config.toml
arch = "tdnn"
model = "sound classifier"
dataset = "single notes of 20 synthesised instruments"
train_examples = 78125
gain_aug_db = 6
time_shift_ms = 100
n_mels = 40
hop_length = 160
input = "mfcc"
spec_augment = true
win_length = 400
targets = ["note", "pitch class"]
num_classes = [71, 12]
norm = "batchnorm"
hidden_act = "mish"
depths = [14]
kernel_size = 3
stem = "single"
widths = [256]
loss = "cross_entropy"
init = "torch_default"
optimizer = "soap"
beta2 = 0.999
learning_rate = 0.0022
beta1 = 0.95
shampoo_beta = 0.999
eps = 1e-08
precondition_frequency = 16
max_precond_dim = 1024
merge_dims = false
one_sided = false
adamw_lr_other_params = 0.0014
max_grad_norm = 3.0
gradient_noise = 0.3
max_steps = 16500
batch_size = 384
epochs = 81.1
lr_schedule = "poly"
final_lr_fraction = 0.05
warmup_steps = 1650
weight_decay = 0.1
adamw_weight_decay_other_params = 0.01
Rows from block 5 of a small sound classifier, named by matrix and row number. Each number is 128 + 32 x the weight over its row's rms, rounded and kept within 0 to 255. All counts start at 0. Numbers have three digits each.
After each channel's rows are labels from the 100 clips, of 14848, where the channel reaches its highest value: "top examples" is what is common among them. Only what is clearly more common there than usual is listed. The data: single notes of 20 synthesised instruments.
# conv: pointwise conv (model.blocks.5.conv.weight, 256x256x1), inputs 128-255

conv.13:134071210111128100142134137150128099116121142130116163076099138160131139089104067075092159171147149116109152162133147084140192096118147123118136105154112143137163095110106117084170132169104174113110065109111118095118158174086179178147153070166121155129120109127160115116131082111144177158155168184104171119172123102135111097082146134162131087085078115100100051163089126097119097143097
top examples: E; octave 6; note: E6; note: E5

conv.49:148093142136155118138119120096114133145154165162090145119118133139146162078112186108141129125157166126106158186153110074101140076131109139087147090125189120121148158176142113078089124138136152095148138081116095170145085173105201116155105108112114132107063072138102081102139109170144131137119114073088164119099113101181124125136152186104089135110146134092144105105126173170134113096143
top examples: F#; note: F#3; note: F#6

conv.137:083134117141129127141118091104130148076116148108143155094114102086151111128103168077100049128125146177169149108147167170139117134133148099125130089092089121139130090116159110176183119155108170175128107120125135168113080138173173112104121108149129103151175157085099135171102079106090196118103134083093139125068081097108147166164105148088121114100222126107109086129143144084064181107148
top examples: octave 2; C; A#

conv.217:126135122118094122064077164103186185132152153113115076130130168154115062108147132150148151131169136173136086151111119174144120125120129155150134079102095116080131109151109129166155140136131152112130122130155167113125164146115139103193131138123171090121197097071092063138122140065107178150184145117121128091116154147074176101123149166179132178146136099094072097116093116119107095101135
top examples: octave 3; F

conv.59:079134171135138115153124097133092148171063119156127099098119115122179157117166138171096132092105166134117203082100085105091094143127143168063131191155057130131177097110118145197075140134095100098150145117068205113137146120101137088164106135147049152128162145083153178128159142125163143129162130087113113083141134106102134165163093159147135123132122163129144114137128163167209137090147
top examples: octave 3; F#

conv.45:101109207119156119053158134085120162137098139083126150111091105129096108123147130100102125160097145128153129184125116109138150134080111121075098139156126139066107128116095135028115142092155123157129135154165180097105128153128138131123114118072155215090123189144095136155155133072171107152155141162133170118123113159163128144113178167203151140111122138129141139175098053098082116117151
top examples: octave 5; F; note: F5; note: E5

conv.230:097124156140189099165093129134146148144114148147113166121097175098134131189070129125181144149154133133127195161131109163129100110143116127099145143131128110168114125155104116137142087134160131095197106131101164079078087118176095107100165131137168078145090089116186121076101109140197104077143113129131124092123123074130115145132094113117162102124132177164063176080080120150118098160133
top examples: G; note: G3; C#

conv.124:145082156100120137138119153171184103058110096149119151161138115153093112131131140119175145168076121193090193150130133104112204099200087115107128130162089153158113119128155141163064201146102153130117121067167187207146112122114087105097124106089195164090181086113152133136132172138043118073146115123088129117116125079169095107105136112153129110127138162149096052130107137145140075162155
top examples: E; octave 5; note: E5

conv.195:116137116149142115117154134157114099146149082167156137059117129143115101157104168116118161169131071184056091131116179147092170073082148142099095147133096132126092123121142143083104152163119118163078108108105143135057101093106138116138118141159149113142055073105157119161070149146101139087224124139063129118110107141146156064150093138070094121113118111160113170079123206166163136140123
top examples: G; octave 5; note: G5

conv.223:129137111153154124104096084175164153165102102143129113125148161141158097143128167130143121136110118110102136115141110153141135113087133109196114115089096157128113135213118078152153087123130153160094131116111071092131142087198125077043158105121100129171150080143131115184069096123132191175162105096060118174143107119172137096220152116105145201144120159121119077152105165148115162109175
top examples: octave 2; E; note: E2

conv.103:145089174106125142115192163069132140140131126074132181167094178075147137108120109157113108130093106141108155175103150104101105103091112123105143083083088124169132130152171125029154132114151152078166164139151145118176160116103170105121180089151105103167097104106180173094123083156155129155117150106124134067151167126164114113077151080112174145133075119166164127123099135202143099099187
top examples: octave 2

conv.178:127109143159126176118113056188121171137095070114132115096111112161079094108128123169101113141114131124156114119115157211116091174159182138083173157115093147125122098089090142090156159115065111174137139112171085132178078111148159142107166206110150129162136114200175134166104166177111189106091179103076127106107132074150177090123078141160094106100113083107082122151138127168093139098168
top examples: F#; octave 5; note: F#5; note: F#6

conv.251:088105130127138161102134126154095138186124121100114103123054129067157145120065127118185131105147106118117144152150120169155103125067148122091151164070134207114108149156127143084123158117168136124101189090144107166100103178097155182122113088113157096121167136176132164140124096107173124089066142155122084096106136101146155125084137151089112158150149169114096183127143120171146147200146
top examples: G; octave 6; note: G6; note: G4

conv.211:108130126138127061148107119169093100114091125182118144165108076203103088178098055105120174127073179135119156129083134158090115102196149081190134132174134118121129123091092126177111146070088113176138143140093143164156092067099117102053114130120167130170122098111156123110172061122087130142158166133138161119129139140162146112173103143133114140111128161114182097100174158113051160115099
top examples: E; note: E4; D#

conv.150:119130118071116148117128130084100172123161139093147165130138136156137146114124108128148143139093151081071118061166086133105116095100138076115130166098136152174109115162136123113131170090093078145136128077100146108050127121104047128114128098136111140157093120077145110101131112110134112165145189068141056056084174202151135152188152180173131095083111100150123059074100136121180151143111
top examples: octave 2; G; F#

conv.102:144163113147096093088060128109134124034133159103086159112117153099132129097127131139171132111161086128113110168103125153144129099121087161151076137072079135159095196148071119106131125160077138123160158185122151104133069127107145127079116151114120150150108117089098054142112146115139164154150105139140128148143115122089158125140141205174080090107136197098125172057097123090155093141060
top examples: F#; octave 3; note: F#3

conv.163:104108085130147144104101127150130140134128158156088186149183061186134113142150111129090075100163130166155060105123169157031142142142114090144148157061148125152140105107165101153147145109091139097146109148155178105186139145109122117093108139177145166156124130084111146104113045077087187124110142116119069164115120173128153083148194072168147106098131127121074113123147130129156079073135
top examples: G; D#

conv.143:117168171091109107154132143079150104138109139124145136091077125159111082112108106103089090042133182133101161099195148103167167160106181100176141110153086110137121095129058156165116151098121119137140102116125093131211116129113101120066206137101102110133168139172149131104153091079134053107172170103053121103146136154135175095123124105094151144131129110134150101140187147135119102120180
top examples: E; octave 3; note: E4; note: E3

conv.235:125068073166163123167174104097129118130209114143091103094113095142167103125169126183073083096113143099074115097137124114179125143094081113156137083162135091098132141099146159168127134102033055141117093072120111102136109116127116107112111110168095184091157155149092119103151148141138095158205097104099070078147171103080140073147154098146118123106156111046143110132103111160099137149093
top examples: octave 3; D#

conv.225:123167162090124152168185175114185130077102127155103150068130112136119099146109145121125099047158075140126136102125116135116090088071186066093095115093092131112102167086168098167102135120087167077098165141072147166137098155082144130029093148065176195160154124132165160102100170092152127159161125154121184133138138092131127154158099163069105101118160109101104098183184188128128155102138
top examples: octave 2; E

conv.10:129121127166145077111138139149125101125116126093172135142103108181117104065149129094126102154171046156116164089145099138048121102121168040151086133167151121164105157120137155116097145068132139075128079066125112135164110157093114134068095130140113153121155148107101177183102160139134135120164145150205135130135124232126118077137149119141128161170156158116079088079149079119153094097129
top examples: octave 5; D; note: D5; E

conv.86:154073115144079148060102135142081141174092111144157103178113159152101125143120133120147205170133125123107109066158171140125131139139122186068090144115159119132154129141141119061103128073181157083174117117108151070127149155169080146118119105142108090193130139148118079112148099176147155153075140122163119144215162109127127154075116131183173128200105058128150194147129132163052124098116
top examples: octave 5; C#; note: C#5

conv.192:115099103115148133134143123108123126044124096106124158203107128077122162127131113187080205115133090101126168107103159095161124112064104124100091134151046093096125157136103125112153126117108121216125167225103087143131114128142139107163162112122138101116142235114119161120152179173093142138168118113129101075088098111109165136172118104082162125151116057156125124092082141126132156143124
top examples: octave 5; A; note: A5

conv.79:135117180197130150120128154178127127132140148131106147126112131140157152156156131182136102134103098128147117104089129130100150132151079159042115190169084068096171060122166093090063131114152134118103134134138162138136130145183183134100124126089117143137083173113100097090219157077041138172125077116114130070170126114201122072095088113132149071132148196140111098107167125078115127117119
top examples: octave 3; E; pink noise; note: E3

conv.17:153142132165157103105087117113145122161141115121171194145129121045109162084119105084123136148186164112124113153161114144115136111156065106095172186106165185137155136146089163090148096103146131103143124119110156116176124153126163162182138122144126082112130086083046100091140142152104149144099163114073152094128140111143112123174114122127124187133085169143212089127113073057135135160081
top examples: octave 5; B; note: B5; note: G4

conv.28:146164070163102112098152101083115145182142092179110082095189162139101108153149194144056151060085068092102123120098123116132143122185132135139128154114175120146122113109132124132127089134083169124101153111094110066108171080125130134090108097125094064079088147147165104113076155110173139143135094177105175115159127075068149081161163078138117146139132108184130099148133088107111150129178
top examples: G; octave 6; note: G6

conv.118:083082163112179121169148147117131076101080106119092129198128117150158152160124129149144099142125120114150155110084108090109099065189160099138100129171141099183108173094103112147156113099172137136128107120182117110138076155100103172046090119072083126115170137142084202109132145137132125157150149134149167104174103187128137146113102142192070129171145192080186213138077147130145131079151
top examples: octave 5; E; note: E5

conv.8:136077146136085101126165128111143127097106094089221155157090130128093153067168105125142137129115082124078128108134162158117121105143131106155160158129173106135122121160146129110087152122074103079132068174080092163150147192092182139139145123117075139165089129139117180141110110134155161056110097079119162101100108129089111135131167175178124119167211137151122108105101115190105134118106
top examples: F#; octave 5; note: F#5

conv.154:145184104116129117115080079134089148167098117106123182155109099163069171123171123111165151102092120070161141083157142088147169071162086109081115127113184099119130145071116121097115172099177104155108103177101102139141101176079095149071144088135133090086090140126107103163087183178106076168120126079084115072139169165100106131071175118126091139122185134108143101074130137157149088114158
top examples: octave 2; G#

conv.99:154142098113121095139074120155152115102163160127114170148130159119069114145142145089076101196139166131141144130108128137178141189115200160119126120173124109199171194137134072141104181101064082144144171088166131082111142161142140095075123137174147137159155092110112119098078101127113100111110093152113104096122169172092091053108081110139074128132141149110100166142111111181153098165152
top examples: octave 3; F; note: F3; A

conv.135:195082163099189133128138101144126071083122121146076041163143114132146108124123206123142161111131192156141138160099145201183161127102127170170076130108129101188061135143130166114132152131131078188117109140136055170111087150143151080145120129112120162118144131101118173117195163094099111099116154160124150134127115037128134207142129161134121096137116105132135088139087152184151134139126
top examples: E; note: E4; C#

conv.139:074118145121141128189138056086143195120092172145130166172119196088143067097158129059089135133115150133118153132084118076137096106162120130187151154113146156131139138031113128153167141170161078071115152190173145199166139107128137118126166126134106166079108071122146151179101137157110136085099056157126134097118135153154109131122149138174091140167091100141123126074111077129110110094151
top examples: F#; octave 2; note: F#3

conv.216:126137166179128108088102125115116132155135140130159128151092151060097129068161101110141101116120073097113147125121157146141149088061146123110163116143118148102141069137160151103101105133147121100120118106141174156103081132105093173086144147077100118070125145157095161162147125172124135054179120104123147125142022136111154095090202123134162123117114162087112101186093126111151095152102
top examples: F#; octave 6; note: F#6

conv.26:126156085079107179147171068092117172112125116121154193155131049086162164114141181148112149139127079166098106159177134150089153146097094119117125150149118122104088143049119146138096121117131124091110116077169217171137142192121116089110151102144171142128070119082078137178109089092096122090115122163067122183109170116156129104137064113111103190093049125161164128088128086113108123093122
top examples: G; octave 3; octave 2; note: G3

conv.33:165142126112151155162186135115137153162149118096088153145127171128145109159135145122160107060109192099100169170160162118192116081148120134129092091141105174147155128106114090170092118123129093119102154120161135165123157140151148132080099161116116147149137160113083182185072126137123092101116137079185122104168111153183111169159132086134093127148080165111121129124190088116072130182148
top examples: octave 2; A#; octave 6; note: A#2

conv.48:081167106113117112129161131123131074147139124082125124220153166104149182077115100106126131144119114135173093094132125181138128147135121148181117139132111156110135175136058073107145108099123113139093111206133132184113139119144169068207099137149157120107096179086110069083109111147097095147137168113197092140072092125137115152187120089141135129137114142133102113146130159133139116151166
top examples: E; octave 2; note: E4; mains hum

conv.226:146108130143099118054122119124141134159109149139111083120091141119170149120172153100110164109116102174129147108082070134160078135115110116105142175174138170107104159184111184164142104165170118191187106160112169147105132142098147097095112155138117164205148129150082110096153135111093112111111095148096168069095094177080129122141074105073147102110131138119158143135089147159166091107098
top examples: octave 3; F; note: F3; pitch class: E